python train.py --model="class-conditioned image diffusion model" --conditioning="class" --arch="unet" --targets=["face"] --num_classes=12 --hidden_act="elu" --weight_standardization=true --upsampling="nearest_conv" --max_grad_norm=1.0 --epochs=16.5 --lr_schedule="wsd_sqrt" --adamw_weight_decay_other_params=0
Rows from block 3, named by matrix and row number. Rows with one number belong to one channel. Each number is 128 + 24 x the weight over its row's rms, rounded and kept within 0 to 255. All counts start at 0. Numbers have three digits each. After the name is the row's rms in percent of the matrix's.
# convs0: first 3x3 conv (model.mid.0.convs.0.weight, 144x144x3x3, standardized in use), inputs 112-127, a 3x3 kernel for each
# convs1: second 3x3 conv (model.mid.0.convs.1.weight, 144x144x3x3, standardized in use, transposed), outputs 112-127, a 3x3 kernel for each
convs0.92 099:104089116094060077100126130134131133128160112162149126144162114115108110129125114097115104083096095125109117166151170139141174177139165132165118116103113102163137136129104122146127133120111161163144128150128143123087115156143142185140145162112110121127102113120113106098106103083130160126108122135137102107135136103133109121140147140108143136136127122119098113097122128102117118104076058116065102049079079114144121120142107113110117
convs1.92 066:165178156170173195099120127120132160135108150094111101127140105135110129080094103138144127140190131117143119087135116128132137125132123111109148098123163105129163118109128105112157120117125135128087158158130118119115134138147108134113093116111145153141168185151131138127096130134124135127156138126117122131122152162094127129107147133098138101150166118122147128155123123109127123128128117150146125117147120138142131152131109114098101
convs0.93 096:135127136118084125153139152126125119119159128115105098106114119166118143121133120084129129131125132151147118121133143154148133172160116104124154105126154116133105149125149160155113144121128098134119146128156111122128137117135148117144152139137186147125101104134133137189140115136120133152132145116148165137122101119138118145107123108116130130097113097149153165116163142111137143117095096101133103093114125121180138083148140101146113
convs1.93 126:124144118077108145105137136119131122118139163128125117114122092137131112127134098105156105108117118087111119075121102114095128147126117110127104164131120108126145166125135140111136144144160111114135162133152142146111121109117134150135124155166124100100146067089154089072100114134154103128132123105147140144138131140121151122116117131123132116120142089119085118119122104111094139091069105130104128174151131131143134146163114137108151
convs0.94 098:118131142074120169108148133151114120094112122087143125120103146111102107047058103123081111096103085111106092112115126088091091109088120105138142115172159119136178121120118155128135136150147131139107155166142163165128107131118115128125125149132129144107130118109085109119118152113107164164128162130128140149134155156155138142123119126102093101102118092112137134115127163076123125127128091151154131088139129145137150157194175158122126
convs1.94 055:125074097119103077117136102116125127158177141159158158159155110147191148144178141164148138147130111133105107156126109171142137173151150130108165133140162134149139134130109144133120136139114145122123147126120116116139138128132126108132126097144155177136135162157105114116141155133126130104144140103084116123098122114094101098114120138148119103132108118148105134139112129163132153138094082122070090126112088113109122137137068147103090
convs0.95 102:149152165162093172141126162138109097144049082132131141156142161141139066178113123139104148126076159110120133126149116129149092130137104158124108089165125098122142149109118132107124128118130163110090124160141160085108117128127140091092106104129121138110121126119108130114124105131147107179126079107119141125147107118107144131124111104141107106118148119114133115126133101124116096093123096106116100103135105114141101121124110134116118
convs1.95 105:094114135098173143103144085160153134118143151105159147129093146101087104123109093115144143095142133146118153059079117043008109124055136131175173135135133135154133139141150135131140098130142143134115122141105148111119138125101121094072127143153127125141118089145156104156139113124102139143114118139148153144090131135103134143133142129150135105125159137129108131142127119146130147077067137097115105088101125145134118117122123112119081
convs0.96 096:135139142106124143140160156131103107131137117100106109123108107157179116121142147123147140133147151107165165136095107122067121143097117143108090114124116146164132156155128172165141153144126121168163144159176116153161162148142153155176141146150138136127140112117126112143146126092131122147090102116142167114140151101108084089116128125146159125128118078135114121127140141127097130101129121101189161067140157132150116106162140096143128
convs1.96 085:153152137155149149119139156107119124165144173115121143124112158099168133108146136153140112169134120144132132100149137126139156144172147117113137161151146188175157145113143108079136095098134114111123131159146110113133112123104117131124129131115125134099157157128153145098145135105129099073115083076157122148150133107147131119134104141107081105142107109124116162130123111143135143106089142116105106125122119106129167107116119117085109
convs0.97 102:121126139124130140145134158118146143131129132121125130135122127133043175106082177150148136133095130115111136128116119113141099104144118100101140106096188119090125100119120108187082142172099128135106172180144155160169133143139120139097151148130134158122126158122145158108141136131115082163075085156121134107116104137112098125132150108136155146126111122167132114146171058123158071109127102125148118142134110126161146158044179125103143
convs1.97 106:110144119149144131147132124151131122133129117121143129123132123115089134098115134134151130105142127089125127119107141112145115123160133137135071155096111147131110087137113065162148089141158116097124138141096134161140100113101115151140095117113131130123154145157142127120176148126170068116111126120115115107177164117165106107136104125144138122124126112125122110122205072091206103132117150126130102124152104169133148203088111161110130
convs0.98 101:125127137132156142136159142149116104109168126148124098141120137141071146137140113146137120147159122132122112150092122143094142140126162154121131134103140114143124135116135169137144155131122146137122151113147145118144137146137139124118127147148121137144127181112119132118137146138095161119089109112138135150101162142123158125156139122117115154117099122140156124171149127163127132156155104145125081131076104156161135111092137134134109
convs1.98 123:112131127118153107118146116128128155120111098145129113160135137130152128136142131151119145127139111116131116153145115170144154178152079120140152105118121127117131134109144174131139157100091100148125123115079117109108141110110122125160100178084125144140121122102116108137136127098100149073116122089150105152145103087128079117148173124111159073133174108114105123138063145150132107145149111160141107127106118184153100130147070129136131
convs0.99 101:135118148117098140105101141120133108144118108115082127136124132143101076162162125200211212127115179093088096120100124119114121154155105106102114092156135100156131111123116135174142111142124142146161125134141119131118110117118132101126130135146098113079148143111108137134120150088148143143099122149097130101157148101136108097119140146129158125124131111128122097131149119132156144151145147127149115076109073104114112135106113121123128
convs1.99 091:136168150131185147124122073123139130132120154088102064089138097114105081088088078068099098108110106164150164100160154103141177111126104115129128177158100142132127136121123128135193122137137120138123148131130141133126140138103118117154118117135100133096141137133165129128133128121155131146169148121119098098144132132098122100132109137135100095160136123126129135129123131144125142143139168135124110115088112173167152159155111138108107
convs0.100 099:147130153142149126135158137120151111120138107169153118123129138151117130138122127147139118124149133147124144128128170099130145133120161126136093137125109124150130136122126129120142123132138127141106104142160145115133150133137150116137147129150149118116169123127151148138140144117121150117114126140129137130156156122141158128140123129133123132146143141130121125136148149153154129085089088148129118134126092114124139138112114137146115
convs1.100 138:131116122093140111106107112139142129119123148100101133150108091121097096127117128114139113118136117121109121121110143133162133117128157133096135118121137123151150120148141115156167127154130133174143143142152146128137147151107135098061102131076108092156105119128134103135152146114114109145125077091147090078126109128113127189129122144128147138100119165117103127100063117114122148132111112120147161106116132140122102132170103109116127
convs0.101 099:105123121083068085103082105108118132154103131111142128132143109133149098152116115073114157078128166104132163125127124126130088173175136157111118115126108118103125148143125128139151131115133090125119123138136131099143125111130101092129135131155160108111132102133111126116101092139100084150105114123133131146095122109088141135121139110155131123133116122143096081141104078120100115089139121071151135098143134148123125165136148116137144
convs1.101 066:132177170097177214129177194153108107147134114110151112125139165144148110062137129089100115097128124116097089082161141114186143098122117078093090099101106106111106107131108096155136115119124142117107144174158118133135134126132136162115128153128075114130111126117111096136106121099140122117121088123111153125107132139124152146074135121143124101155158119119091117131131115091092134101099137099113196106146127120132156115150076106134126
convs0.102 098:127115137134122135114131133133110116122102142108116147135111123129108143137081136143115146145110116124151133137138150134150133141135115104115123111112157105126111139123150130108159131151148174130124138176090123114108145141117134164174133114140135141132137135150128120134142126107134128138138128086119144128136156138153155133139124119130133132124141140141143143159138115151155116089097106099128109084124102089118131102121138086085140
convs1.102 133:101071109128122126146107097106160098103134107106144152124167123115131156118134160100159136129147132122150151099103132151126137191134094149164138137147129118102133077144151122117147143114137090158143174113122165112146120148113097107108102145137170162136123093103117109117118115125130115117149118129075157138103116123107115125102075126133111130168171121099103124136101095145109135114125170123110117158161119134144161141128153098137145
convs0.103 099:141133162127126141125141125102154130125118131121104106121130113137137120131122121141130135137128159150123137133131125125133113098138130108112129138116112119115139121124131121114167127114156146155107139154112110143125134107143108116136123127118122134131146114162168134144137131129137119115121134089123120155133129127130139149115118148112141129102117096148142098150156137142142142100101091098140119092137082101108132131107107093146146
convs1.103 118:118130087144091140124107133139112106124131126120127135116135134101136140106113124114127142123152126121135114109114144101141146088156144147134135080125118123101143123127142120144119144121127121155118109184122130112137143132128119130112167107097134131122180091119130109130138134107148127099144093101130100139098114140133118113136119141103119122093181090123080133129062117121073130143096100101093110136120122088121142083136133120112120
convs0.104 099:163134125127152150142124144119116090148148136131140129121129114132094124114116097140119132140127135124123148124139168126112121118124152100092108101143128137122132112115127142140140142117132157128116125150147125132126137126122145127125124165145121112116144158170140139132127125118123151129117112139148131145115148155131117119144121136133145115147136148139117127132173144135121138094061092117136117165136095131115159162133101168126172
convs1.104 130:117147138138119082077104084146121067106142149124125136133112140131135104145119140125094128116128141106127139112148094131101160126139087096114128136089133108090115170173132112124155128137155145107040135182147128132112135145094150186147134146113095151148098079126110156133095165121130141139125123118134101106133076102157120114101115126151128105111124141112099145089112161121124098102136129120085095135169148105100119111131114128125107
convs0.105 102:127149133157150131157129129138134129120130130108072120129117127164207124093134121150117144088106165117121129142136114139155118113142131103117122144185122073102102130126126143112125111162123100114113151114136106160130124112129125167129122097159112127146101111124114129132146139127090151151110116127139173120118103124150140120086120140122133142108125123120125150141123136130145117109088084114128115122144117101115088059214166086075132
convs1.105 109:085121120103107121094106115142128134134125127107134151118129129114165107141128125131115123104130148122119122108095109093075143124094118135104153133078119148139150119143149077077180143139120108138150123164132118110106146095121126114119083143106144120143118144138135108124132135169095127117134131107142143140105125150111143125121134166103099084146142085112157121062091125098117147108074125161136119125163150111116132107190088109123150
convs0.106 101:151143120126139120139146140100122147127132117111098118132153186111120135118123116172140135126096115131147108145122131136110154129138133097120143153158142120122123117117137143126174133133136155104124146152113132142146146132150114129140139133138120136127130151158112128134134140116127144110130131127146130130165159156118137144188137124120140151122117110130143133135143146134140128083132147121122144093112105106124109120106111136103125
convs1.106 123:133148124141116155139154112141126146129121125127154115112128127165161124127139154136139139162149137095103124128108124141132136132143144148115131105130153145110128127115105136145129124133142128129127164190169134123121128130119108132134117068161123127136123109113190098115116131111120112102148147136167143127158123122106128088127105095145146139080135080128107141103094141115096175126109100139113101121153134119120112113159127146148128
convs0.107 105:128133122134120144131144129144123053136139094116146124155153139125135097184078126124150077140148121132101153090151128116121096132113123144155156105127074136123102106137107151121106165096112098143141113132135167120106132144142131135125133150143121100139107136107105177120125122114087173149085163111123143129124157133125149139115133176112119126100139117141130129149122114148141108132137121119139105135101141160137139137169048167123133
convs1.107 124:138141134171159146100119082123151149149084087177120120147102133152120113092122148130136122140123118150104143138127153138110118101096146111143157087156141126113148113108132126113104157123111136157077123130132096124102142146108134105174112069092094136092133103159155167117117160142132179122138138155122136103131099113111125188137146130107144124131168120116114149145123174139094120158115153142110112107158082151153129159161158123095126
convs0.108 097:170151143138129128148125124092146144177102150129150147130127144104163141131097125160148125140145131109114093138109141123133145146110119172155128103163107143126102105118155135113111127125119138121100144145173113119083132117107135133143108110112155166122153116141149156139127134110093114154100123147108131141141145153126167140148114109135122152134158136146135123124129137138121115138182132130088120108165098173109132119136152130094127
convs1.108 093:162120090166086109146130110146070124102086121128133136150151145165110128143144120157121128153101158117135142101117133117084123132121111132123111156066114095083132112105123107112161118134184130131108104127118132097117124132110121159110146151138124101118121176123132122114109143121140142129118149145081081115151153128082147138136133173139099146127168096137144121127123122139151114142112118139117101126107111163145140148124149137124114
convs0.109 098:121097112096071108102078083150125109104138101132081116165168149130149073144093104081080069133115088098123138135142159107102148101129147106119162160115113134137115132127127166130089117082085111135073105162133128155110135129148104144115104102110114155169142138124121111145095129140103123129078102110113140117113109112131081119124167117138125128173119090123131147136093124131095096103082072098097100106114159144142099103099080138126110
convs1.109 078:099116137124124179111184148097096129139120134185156175149129126127128145140169144114132090107118120149124143109147100107122134126128132119156127112147153147161160155123128104080134165140196132157121157117085118100123116099157107110144126132099094082131117099133174153124103120147094116148127117116086102150085118133140173125098086099146111127153118120091108118145159127143115146147130108113110137130113101124109116198162163127123126
convs0.110 098:146092095142090100135141117116143128123135158126146156157132104112100125159145127138145107131155139116131129153111101134103117104081152149155128125086105187152127134129121114148107133148142101096139137147159158133122139117113131123111141143129163169146153112140156106115126137172157130140132162131098103116120120114118118134151117113123130145138108125136140150120135131142118110078132087125124128133136084081140153183115085163159158
convs1.110 087:119108144169115075169128124118113148103072117082098137116130096191176113180153109159098140086079148084117127126166179122108117152126131134123090149140132108112113158136151128175143103140108165129149126118109155161106125119160173157133125082080133117111106140128153096061130106141129152113088121133122128128189147129130142144137091129073111133145131159152157152134105108150134132129120118121079144102105147148133170082114117154128092
convs0.111 101:131138136161132137159123134134098118152132123157095129139163127125096148122136157130122097123130114121110110141128156122111143126125134097124087132101117146171135117112115134113116141124134141115094114139128107134103111125129132129138130137134165159094146108115158165142130149107143166086131153123117142141132098118124125142149142102127173109135137153132132126151153150171141146091091088101152106140109074120120135141159137127126112
convs1.111 109:119107072074106138089121142140091075118173069137135107139147109141175092130130107106105146107085133102107122127140101098109119146099170152153102124089098136159146186122134135098097150172164132110105175112103125116184123071108094133126125112062142131125144123131127104166124129156140169157132145140116098137125116132146149134095094114167063136119154108111108141117125172118091192138092153134119132114119141121129105141090127122117070
convs0.112 103:114112113113129133127127108146115116123083129112147166126128143078206106122121154123098141119124150121127111145110158128125138102106113129127152096241018150130151089117181116148125136105152089150144132136151130101116112115151107118140114112140131132111132155094145160114131095115124110139110130105142110140128165148141135128154164131116126163153154105098122144128126117121137139073156133136152161131127121121148123113107138055164144
convs1.112 112:120121136124159129168131151123171134123133102124087136074144126115152124142078102112142135135125123134109143105120135116107116142110128150121138126181117128124096131120098146176126165117094155161114082132089096089133115109135083114115117133138153166092158130186150101142132123127092130139091098112133115143137145115105088072180125122146111121141111133128137131101124140115049139133099087175146099139123136122124143117108113113078141
convs0.113 107:127120146122112118132150137145096145140105113136128098155146118154139109116152139141150111115112125136128136153126149151152138132127128146126138129141101156115139120182141135123110141132142129110097145157124142091106144130133151127131126120112129133147147110140144125167125126118134133116142146146134124136124140153117134137123123150148111116140124159123107131130127132117143147133104128103134106151140106114104107134092122143100128
convs1.113 130:113131104105122129109149150147100118112107092105130145147120137154128148135107147157106130102128122157124112111108121120150121082144102162123107114130129128162141134114121146145117200127136158115127113168110107124123159147144159108114152071103142104119172113151138118158098075142114154141073136165169124115129147126139181124110114123149145117137203156103138150125129141142116148115119122103119145097113157139153115145150132135152106
convs0.114 100:132126119141133138116151117102122142109136117161181118113130149124127109126121121135116130131141155141150139125136110130093117127127133122143141112133128139140107126122144126134133152148114124110116130097130126117144132129145125112108140143142109108144132142154119136125141109127154143113126129116119125111147129168140153141118115125137104152123145136130127131141146146126123108124115069140155103128091163144132108099135145148169158
convs1.114 122:104127131149124116143141113083119112164133099108129092128195135109153132131134163114126127118133106123134122087093123116152126159132126144156100172135148104108094105145149102147136139120156087130103124133102194139120101159163088093132103118117152147158114127088118101101131110132135101105141120139073135105108136100162146156102116113126127096165172151090109133140119113102123122161142171114149142149118145114161123132131139106149122
convs0.115 104:124134132139119124159136145133123127139121134109141108104105119115117150097147132136132121118121120110134117146134141129147103137144144106130127118155102125110149124132144117168144134142134143138140136103121161155130135125133137108117152124115125123110135115131133103130124125122143136141131095116127117147094139162136119139138137114142132127132127128135140115148159122120132130119118137134126127112119126131140106123182100161148113
convs1.115 129:106129151145131126133117115143108106147151106117131176165136160141095081135116109122125110135138102138131146128129098118103154088086118108126124080100107163134118127114109140107126144137153140083152101110127148111171128091131139104117085125174141144134117119137134185147128147150120127117097097133151138117097166068100106175114121143105117123137108081115132143103130133122118118150151140151117054083153107143147122133161145107077150
convs0.116 103:106119129106132142127143153098120156112130152127108119150144163123167148113108153116117118133111126124139116161168148124155129106176133150142153155146123099138138177135126143120137102122124121112130137153147092133141143119140130147130130115137135150142131135141137154134147143139139104123149124112118160119147147122159117141120159159123130114119123112118135140127142149128123146104136113088135102085100113090097130111129128094132127
convs1.116 105:111110103086116127115123111125137107136085187122113127127133112098123095129143074123115152132140114132133110163137120136097138139074133132118131087167148151136141144129141121125152132171133122116158123087153094141126126123163117120137160125057101153133109172112094118113154162096095130175117111127127143087110145130101153140144160126134147127071081157130134138118139122155137103145127118106114136133139135124107135128100086100115102
convs0.117 104:157101104148131131130128123121153106143147129165143141147093163172079137160139133104131108144138108108131117152113153120137153135144118159090189164097151146129138137079155119090149120114123161123131132133109130119093131103112127114104137129139141112128139093118141103125138169088117147114140118172164130144151138154171121127129126115136117162148126122142149124133127145125151147100134074160102136121163135132145123154108104124133107
convs1.117 104:137141132123159101086141133107111127093133112120122111129117128149090111128095091125128115118118134153091148103126121116106124128142099134135120121132139124193151119113118172144112203177120150125137093155135141096127161133170131155120138087134121111138129130139151111176131091129130109160069113103168108112100084133137113147106135128158101142123153148124146167128140110091097111129110114154143144135175137122170122119120138123092129
convs0.118 090:108088114125089119132126138118110101115108134138154113111095100124112138117094144075095095098148100118112129105117124098118098104113118131137157139108167140114152138118178110147144107144139129153097126126142109111145108130114130140134142142142139133144130124154125130132122159148113121140119100115141132132122086123107114124097102122149094139157121122121120156131100127136131123189194167135134102097107122164150138131126145148136148
convs1.118 052:119159136073123184110137174175160179132113134106132098191171153183113127114127113127092119110132114124118122167150174123123125130156114096120112105127149106116126128101096102112077178145138144122154124138148125158091130150130144124128106116119104142128143130091126081104151146135135159119121128106116107103057103108088105145169112123146131141147155167176160128161104118131149141135141165144139143117161158133108119119115107100104131
convs0.119 106:144132141159110116130132154138143100127138101118102124129121124120147118137109120142123106123144114122106109131133137137144158127119121121126132104150125121112146133118118118130128126129134130143109126111117122099124141128132140121114123140147125123124129149142116133135133129134114112121132131132139149139128142123154136156125128141138125141134121129141137151138116134145131173149129092130100127101116136113148146119091120095151122
convs1.119 138:164108137134139145084128141099177139155162122128135127147143131121109096128130137139123121108112138133143123115139101148152116164140120147139160110094160097100116111143146080142119105114127093103121155160109119116137105166185097118108132129099176119166146161134098140144129080143116127126144147155105127143122141122101123124091104098099104103182122133118091116144084110137113122143108146141109135123132114115109129136128144132123158
convs0.120 100:105089142110085187139142140149122147112077119141126128179150139142071086135123120089093146096062123139134141139146128140147092143131112126127119109167155102118120101112117106127118152134144104128108148138101122147138139132168110088151140142161147130164145162163143155149124108141096081165131124174150119150117073117166100130142123114153143138123150126152137143151111120152133144098117107109077085101089087107109131122121096117119123
convs1.120 127:103141111096108128084163138135187132171199142122176124179097122125106109124109092110098122073040083150087114125086102104093074105057111117129141136196145157120142118141144132167130118133153125137112136102130102097128118113119108110118113130106118105145099097087105114114117150156118191150131159128106093112087067107098111122123107119122134118094124138131139135151155153160120161112106125110121130108137145143139127132123112121123158
convs0.121 090:102109142136134129133131133137155171145167158117121102114102100138140139107142113099140116110156126122112091125179129101146136129124112124130103161147119120130090094123112121153105131124124123097149084081143100139129127119141134141139120094111124118142130156142136144156127160116155129137125148110121110113120120108123157116132120126143161137104117139111130117142156113119138132099116089110078031155131174138151094147195158116144105
convs1.121 073:123144087144143152183171108124132119128129120137128180124135144136097131159109127125112130129160135132159148109121126117109121145174092119137135124133096094169093126107128159171168115119190091160189150142158142127116129121109169100124161126105126136116106136074104151090141139092117140130115134098101074140139138158137156157136102120129121156072071096152139144143145107131143090145093081120088113126105092097105134123128122113146123
convs0.122 099:129114135135135127117127117117118100140071155111115128131119124130106098115132106118101105163106118153151110131125139094137116156124138117156117105173058134135097114128137130140116117120137107141123122137154124128105115127128144115174135145140144127124137150124117163154135145153152153139122110110175132149151104118115120115125134130118104146099111099135162155141158158117154140138113061150116090135101107120139140099124159110146116
convs1.122 078:106096080124121121125122108115103133132095122145148128188138112177140108135120128141098096116120124118086121145119110081138133107119111127154140141143123122155111158122115092122119135143128118105130134150088119127142102135154122117131132139124123098156139106150139117116122139147125103135128132141142102131124123144157135136127124082133116142114111102122109131122139123136134164123134136161136133184176150111131175141107120133120144
convs0.123 096:103104104122104106149136138078110068105124113126135159081137148139115086148151116093078086128096102105120111113102114098117115112116132140109177169113113176182134138113101141102100139143106113140152128157151155093111117123134119120110141163147135140124108132154109113136096090086104115104153133112133089080142133123130126079116123143117123126141118117107083091116098130106114108176139094146163092120110100120117120161119085097134117
convs1.123 061:098141183081102133081105133105111171135124150142153161134153126147147145153145118132162138166161121142114122102131145124182157132170173143144125104099109154086091118114133147096101126090091094109081127091105130118120148199151135158125122121097129110101144130151150125104156116130151136128163138137109159145122163138150143122148132176160111144127129129092112160135105105087125118156087133139105137144111125174170111124146186151109125
convs0.124 095:107112101097133117126115134132114159104130123146171149107136138085136124133130122130138119090098096097123120130129082135146105146146131150146160136171131154162150116113137150183153156143131143121091107125117112099111132135140127144124148133144120136147133135149134158154113158156153159190121144154097090131124135157139155171154137119131137132169157140151141183109149152141153165140140095118166105097072089144147116155152127091108104
convs1.124 072:127130113177094087129074118096103124090113097147134138162118114112130052084139087083108112092059075103067121172135103141133138114131147134151157115123139098144102129139106105146128100145112145144181109117163151132154124126144088110094130100130157119128146085104096125095100115131132098137133093118149102088104096083155105108103089092134102100158094121109137151100159134109171169141106129119099136115087086145146155134146097120150130
convs0.125 095:132089093107104123116090088123123107104109146102125119122110086110137121124129101144119178113101134104099103131105183111133125124116124176180199171190132090109102142135141143138136138130148149114122143130142081130118143161131121120125145146141160138143162149144137153115108147103135098077145125127121132142121158155159144142167128122133131149120113136175131105130146110179125144163159117130144117139124125131163127120124088111127133
convs1.125 075:143099117141152121135133122128126103105127121088124152119081162127074127121145147150125166140128140141122171134110094097053130109122113156117188115104171114137113124148080148153131157171116130138161145155157148165188125117131125149122171114117125131095108099100129131137111120108112083118130136143139069121110143127174122127150129129114093121171150178103150123129157159118145104148160152144168146146157118135120163095107144065063141
convs0.126 098:144166129144140135112116119148140106117091161116058146128140111113113115110086165168140144110127155106125141157152137112156122077150111077103179046121163096126134126117108137109119146113144134156091131126139091110129128126124120103103128117136121123112143118110165142129144106137113102124167144128138112132128140148138137124152120148124122155114122165127113124142105138125109116162120197183102135145089119135131173109135110164148149
convs1.126 078:122163185105131133100115093139144141119152166134141136192135129142156135165142109171172110119098111100100120127128123128160131104112059127173132118125106136136127128121121147134119083122152145154119159172128123155116134111109125099108095133160115105150093083096158124124115154104145162130123139094106101153141137160115063137150115136123119182103170191121142128151151136122115126101117130142122145088094103177150082127169117141133161
convs0.127 101:142130156132114101138151153118134134109096146150161119117150119147154121117102109111131156148109121143085093128155123136141123123127144128126120127136091073133143115134109116096148115115162157150130140142102132165164136140135096117143140134130146119136135116104137135117113084120125157151093088123139131122157124142127130146144121140101147103157131128128113112112113101122134132123124153145161167155123169104127125149153135122079108
convs1.127 111:132154132096172136093131124140141110144148125122117173128093081138112127125087080134124127124158149145157149109172154099131152117122135133123121125091130113146123147139131106128170145135106114149123116110136154127137131124149090123214120098119068079104106149129145155148119149157114175140129176111144161126107081082143138157109101128160171125136109131179129113131138175145160130145147124158121101121125151159164182155135148099078104
convs0.128 095:087136157117117140109094124114117173114142121094151094086120163153178172168182153108133172080141162108118180154149144125175118112142175123120144126111092102102150152114134147132114156142113092121157110120170160130125084106145112112133130110120110120108117144089122120124070146118103101116118101156147130132145117138126130133116125120123159134130150136100109135109113112124130115120146115117115184150086123128107139115127162112082164
convs1.128 080:152167143096155136091135141125125129135149132100172142104131143108149176108100140155125120164143123144107127130183150108125147108114094147112112121133128126141102115111138113169160162115130164129120130123165150137156152137151151123163140157142133128103120135131106145144120148084107113074131095121118083133092067146118127157125183116151159095155090059105100139097103156118152132136131143119116146067157141110122139122117131085100183
convs0.129 101:131127127121129117147152111099087118112181076099139145090122110136103123131099147137112088142117139118135110140158101120114133152125128086128052110064153147087133113125097131108102062119120127071112108112097115178102138114096125148125120129124133121101107128112105147111130103102136100104106107108119123141137088119112086142112098137139150076104134145119114113110147111112136133173150226110075165168115118161155127165132117178142110
convs1.129 100:164116128159115110124108141119116171077100153132112149150155094100126150122164158135147138133106146113113101125121138101120129128122156182123174180115139097126126091108144120116173113107171123138173135099145156117137141112113134141108147139142119148141122176107103105119121127098116122142088143125120126165142106130143132181101116185147128109113107105153105085098119117127147132164105104120164074133088096118143128147140123123149151
convs0.130 098:141131111139115135110113137101111130148115111137147145151146136139132103147093076135138153110113111136138091123145146103144131102111100149124103126139110106087130131099110111122127133148158109104129134153153128111146129132119154134112125135127176116091125100128116123135174202157133099131092153113141119126143143145123171161120087115138159137152144146157156129126151120129105133167079090151135140195175164128192134114138127117119093
convs1.130 120:110107171130140150130173130112159102120176133148110131129119144165141110111071116158151161126119126131146149117122157113121145116165109120165156109123079118114110092105070101069139123158189103099142117098126153090102164090136149117161143110152121120105114148093136198158099120119108145116139108120133154129115129157090113128159121143092126215145160192188155152129143147087073092129129135129165118088124154142158144100093189100125133
convs0.131 103:142166151144146142147134131136116118120090161111119153130136137114109112120129122119117132111113084139140115133139129114119130143128149135129140118129111124123116136116126113132155126130100108126097134165110149131124129141158124086114149125127142125156142160129138135126101114122120127103111106116123107110130171163132165157159146117108139113139143134128152129140157128154115125095095090118142102105179175120157143108098117120130145
convs1.131 107:112096146148135138104113109101089144166204092122136108124105116127125148165154154150160154146135101130116143112101121153139139102114135121128131102095094135157125141104120100128165101163140092080113084138129112127125109155151125148191098097122119134122144099128123113103123137136110152140107111122130126144106114102182153135126127120149131084156111117127114113115149117097101088142142128113143164133148143130175185119166175141107103
convs0.132 091:114104108110114109176150146089134119130142140133164138136161131148147160142176176128121136146148126123116173161135135141118118142109148140145123117120106120049111140126142143136146131148132111143100144169141140111128085118111107116144102157152134106099118116128123136113140138135118138146116133109114084103134106129144156135101140130150159156145173155117111119123122142130134155111085138111083156159126163085106129137129178158143168
convs1.132 062:132163112166159161146112133176133141141152171114153111095157122106130105076114144092123139117140156104094133099086069117118146107129188114099148157121165142108100108142151122134138131119170115102100114113153128122162085120119146150163100090113124112093134102098143159153117126188118087107115096120135152134138107135189162156093135105119131105101099112135107135130094107118142162146122127151150135155124160135114120112112133094131134
convs0.133 100:168154169187179129138136125105128123113174123103113101108126110119174138124147132145159164159115148123090129115133115114129119101131107147111098154102093151113107133157125112157105112088077127131142114123137103149149100124088133194113108116090094119076122159129141160100156123108142121060131109075115123098120150104106094094147148129136137118127122117100085092117136094111121067187154172125112161159134172101128119145122127119099137
convs1.133 106:146145144118089110154094116126122137117163176123166166133131144143089137127154194128158135171199196131166156137124119118107077108074081154118131124111124156145146112124129119165158113131146135120133133126102097089129095121104129132107147151093125111116139115088112105096187132099162181109147105099137122137123134152117150160121129109126131107114133104121135142130133124161120136121102142124136122145145148134143130119100119106121145
convs0.134 099:109106144112129130137140136089123107118150152121147149080126093123115152141133125126156142131150114104117067156131121131150117098105095124085105124165120206162143104098130140119124159124140121123109136114107147178142136146114122103115122130104142103122133131110142151108117117137104128120126106146101134116107145141131162166108121131106115144145166165158128125132113134136113144098145163118153142146168173131140145121154096139116133
convs1.134 140:117105141117135136112122155151168138123102110114124113099134105133164091107103133164126149130128156137122137121140163132112158131141153106101123137111105109150148130116149131136146128127178097111096124105090153135148142129093154144116172170099143156096109141104107153157105109141113172139087122092125121114110154146116153220133132154091094151091153178131154155105157134142101093133091075150137071133112108098126174135110128157156137
convs0.135 097:182179184141173174125131161155118120116090104151107128143130146088101105101115111160138139118128128132091112129126103131150131120156100100121130125147106124140145138139147123126150144110119149109105110153095096103140131138153120116116141117134141138138130108120152132087118118106123147140103120134122116133135124117133119116103149134129134139127124118137157146120111127138109109124112138133118149130128161113139195150139113128168148
convs1.135 054:127102098148141161115153167155163136142154119141113149136115122113126119107133101112133138135165144171153153105104143107088130102105129152143145131164135152151164109080123118096082133125122123175127180144137154152157152109128083114102126114126135127161111120065101111099090115091060119115148141119106137095096097101111128104152170170139123116151168177136138176196199189152159173131128120101154146151190150152157123078094096144118128
convs0.136 103:141109116134114139135132131103123121118143139121138095156127124149120143150135128098099141114113151123129133114127119126133135125145147110131133138136112138121109149128124130115135149137144120124098124144133169151133094147108116136122137143129155142141144140116148144124134121137119145105145135131129126148171128154137142160116126118099147144130134134135136132125127136119123114078114070124137149123109136110101137133111161121131105
convs1.136 119:117132135124116098130115125127131129151141109094163170125124117093105106131117101126128135163123126135120155141133112104151106094109107111135131080101114128134088126128120124106110139148145098100144101105113088131138126093102118122106103126176136143145073153104113153112132142117084170140155128160104102121138130090062094168149129125099099115141100087145151130122147147103099128143131138149156113101130108141108129157200149117103177
convs0.137 103:131097122105076125112095124136105155119098097158092121127126100170115132115180136120125110166114121148089135078157110157150141118152141121167087180103161096138109153150140156125167098119110115101107153152169121129134135135127137154143116162128155118134124117108166092115143177111111144122145119141141160148117113120123119160121156139120100076123122152136125138140126116092110123181136149107166089124107100149204139152131119169124127
convs1.137 102:153123110158114095119097087126131161095112122143132102139116118098126134104124138141069150138045104112087106122095152125145180164154162141129099156104126097095119119119099148118127111160157136169125118178131126125115153120104125102103117138129130148111133134132110127122155138082137065047104150142187127139155101113149142103125128153130099150155103147118114123127121123173135195108157117118235155140108102138130103114098140131124126
convs0.138 099:130105125124119123122106118131126166110142117132150141142107130160164139122101154117114124138099131133127115135154103137121136131136142143139123074158132114090128100131104111097156136127110133107092164135106130145173122122128112143095135114136130140126119120110144110100088149153108165132146128116116160126132137121143121088111131133146155144106124091122128142144130137133103121108142222078121155147101142116150130083099112141122134
convs1.138 101:117135148102130145139157138122157132120128142164082118112112130099113146125112143119134144130104115132125118116098122115129108153113135155116175137138112113163117135126090110159168139151138179114124147133089116165121153135125108100126121168168116141149139161155141105112152121169135096126107188168149114121182120133122115155112166130118112137112101107122128106070137093147153144165123092158137093129074127152093146134070125123108113